{"image_size": 32, "horizontal_flip": false, "expert_mlp_ratio": 0.5, "experts_per_token": 2, "patch_size": [4, 4], "conv_stem": false, "lr": 0.037, "momentum": 0.9, "nesterov": true, "final_lr_fraction": 0}
Rows from block 2 of a small multi-label image tagger, named by matrix and row number. Rows with one number within an expert belong to one neuron, the router's apart. Each number is 200 + 20 x the weight over its row's rms, rounded and kept within 0 to 999. All counts start at 0.
After each expert's rows are labels from the 100 images, of 14848, where the router gives the expert most weight on average: "strongest on" is what is common among them. Only what is clearly more common there than usual is listed. The data: renderings of 100 made-up gadgets, each built of a few solids, in any pose. In brackets: how many of the 100.
# router: router (model.blocks.2.mlp.router.weight, 8x256, trained with AdamW), inputs 43-85
# up: expert up (model.blocks.2.mlp.up, 8x128x256), inputs 43-85
# down: expert down (model.blocks.2.mlp.down, 8x256x128, transposed), outputs 43-85

# expert 3
router.3,199,250,193,198,186,208,239,203,183,196,195,191,187,238,217,222,189,217,198,233,162,208,202,209,192,211,226,198,195,187,211,165,172,185,214,215,249,197,200,169,189,189,219
up.0,180,206,216,187,185,186,208,228,190,201,203,180,248,207,200,188,201,218,166,247,232,175,232,188,225,176,187,173,187,162,230,194,186,181,187,210,212,180,184,192,230,219,150
down.0,236,201,222,212,169,178,204,211,220,188,224,189,182,201,183,225,200,195,199,178,191,214,182,182,183,181,187,184,184,194,199,197,221,192,212,195,206,187,213,204,244,196,176
strongest on: matte (96); has a sphere (58)

# expert 5
router.5,197,158,186,190,201,198,203,198,190,214,182,232,195,215,185,223,194,204,211,209,203,218,217,179,187,182,174,201,200,172,198,216,198,190,180,186,228,179,216,170,199,184,198
up.0,199,195,182,232,196,194,196,191,169,199,188,210,209,188,204,228,180,206,207,227,231,226,185,219,204,139,164,202,226,195,223,191,204,191,211,192,183,198,219,184,169,172,182
down.0,178,212,187,181,189,208,182,202,218,207,228,212,203,196,176,221,197,211,188,211,229,220,207,197,201,206,173,214,198,218,171,213,220,173,211,186,178,205,212,214,232,212,191
strongest on: pink (92)

# expert 7
router.7,191,196,213,174,212,203,192,171,194,197,228,208,186,193,203,190,189,194,221,210,188,194,178,209,199,231,212,192,198,186,237,203,216,162,186,196,177,176,238,221,205,224,187
up.0,193,239,230,218,185,201,197,194,200,169,200,200,176,176,193,186,175,211,198,197,183,193,152,200,206,186,198,184,218,194,182,182,195,186,192,174,187,214,203,199,192,187,187
down.0,194,232,271,208,216,185,210,224,190,208,182,195,178,242,192,193,208,208,196,204,184,262,165,216,209,170,166,198,196,177,207,191,200,194,188,228,184,199,212,221,157,193,189
strongest on: blue (88)

# expert 0
router.0,169,171,193,206,220,179,183,211,179,231,232,172,198,205,185,215,199,197,194,190,173,207,236,219,199,190,202,226,233,224,241,200,192,182,208,208,226,194,182,155,193,198,209
up.0,216,183,232,178,204,203,216,160,212,229,214,219,232,184,226,212,197,199,188,229,201,219,197,202,216,152,181,193,191,197,207,233,207,219,178,200,193,184,200,213,191,198,240
down.0,172,181,210,203,197,192,247,185,186,165,230,187,196,186,176,198,173,212,217,194,176,186,197,238,198,225,209,192,218,147,187,215,232,221,207,199,173,172,180,185,182,217,222
strongest on: matte (62); grey (34); black (30)

# expert 6
router.6,201,214,219,183,202,227,202,232,217,166,209,232,240,184,171,189,220,186,218,189,227,205,187,168,217,179,212,206,175,204,194,206,201,201,219,205,172,200,184,170,206,186,158
up.0,174,194,214,170,222,199,186,202,206,203,185,195,215,224,225,231,235,205,189,220,207,231,209,180,243,219,192,209,222,195,194,189,180,190,173,206,190,231,227,209,199,182,223
down.0,200,199,208,222,197,205,178,236,186,191,160,218,187,184,187,197,225,225,234,188,198,231,218,164,216,179,194,217,168,219,183,213,175,196,216,216,187,200,201,211,199,192,209
strongest on: brown (67)

# expert 1
router.1,216,212,191,183,192,165,182,219,200,211,214,207,183,182,185,210,169,226,166,197,213,225,169,188,166,245,201,204,214,205,166,236,176,242,204,185,178,205,161,195,196,190,174
up.0,230,179,205,230,215,217,206,207,174,199,174,225,222,199,180,235,200,186,215,232,195,220,217,162,214,221,187,199,202,204,219,217,172,214,207,213,219,210,212,179,238,197,217
down.0,185,189,212,190,220,211,234,211,181,189,194,178,224,229,182,211,198,187,185,201,185,260,189,193,151,194,206,155,218,247,176,188,191,215,179,213,209,197,160,194,205,188,224
strongest on: green (37)

# expert 4
router.4,175,199,206,224,149,206,194,184,210,196,211,182,159,219,208,221,232,202,176,171,163,227,220,198,189,179,194,173,202,167,187,207,201,212,224,213,221,205,223,205,187,219,212
up.0,200,195,215,198,200,227,230,195,205,171,191,192,210,197,215,205,191,228,214,193,213,179,217,237,200,176,187,205,230,220,176,177,225,222,191,209,190,176,167,246,217,214,226
down.0,142,196,189,214,200,185,204,225,202,204,208,211,206,235,202,204,196,233,205,181,213,182,210,222,200,229,202,183,187,241,203,204,215,210,229,209,185,202,220,202,212,190,200
strongest on: metallic (100); has a sphere (79)

# expert 2
router.2,198,190,204,217,177,193,251,165,198,222,166,203,211,251,211,199,222,204,174,194,167,209,217,192,213,158,201,176,202,202,197,183,204,210,199,214,214,172,227,181,182,185,202
up.0,209,210,204,246,207,158,207,175,176,196,238,175,200,176,210,201,214,169,201,181,211,175,186,213,244,204,195,201,211,185,200,224,205,200,207,228,209,188,183,198,202,195,198
down.0,204,196,218,191,185,242,215,188,231,194,194,208,206,193,200,208,172,153,223,158,164,208,206,170,207,187,202,157,197,207,181,186,206,197,212,199,204,191,214,208,179,209,189
strongest on: glossy (100); has a sphere (59)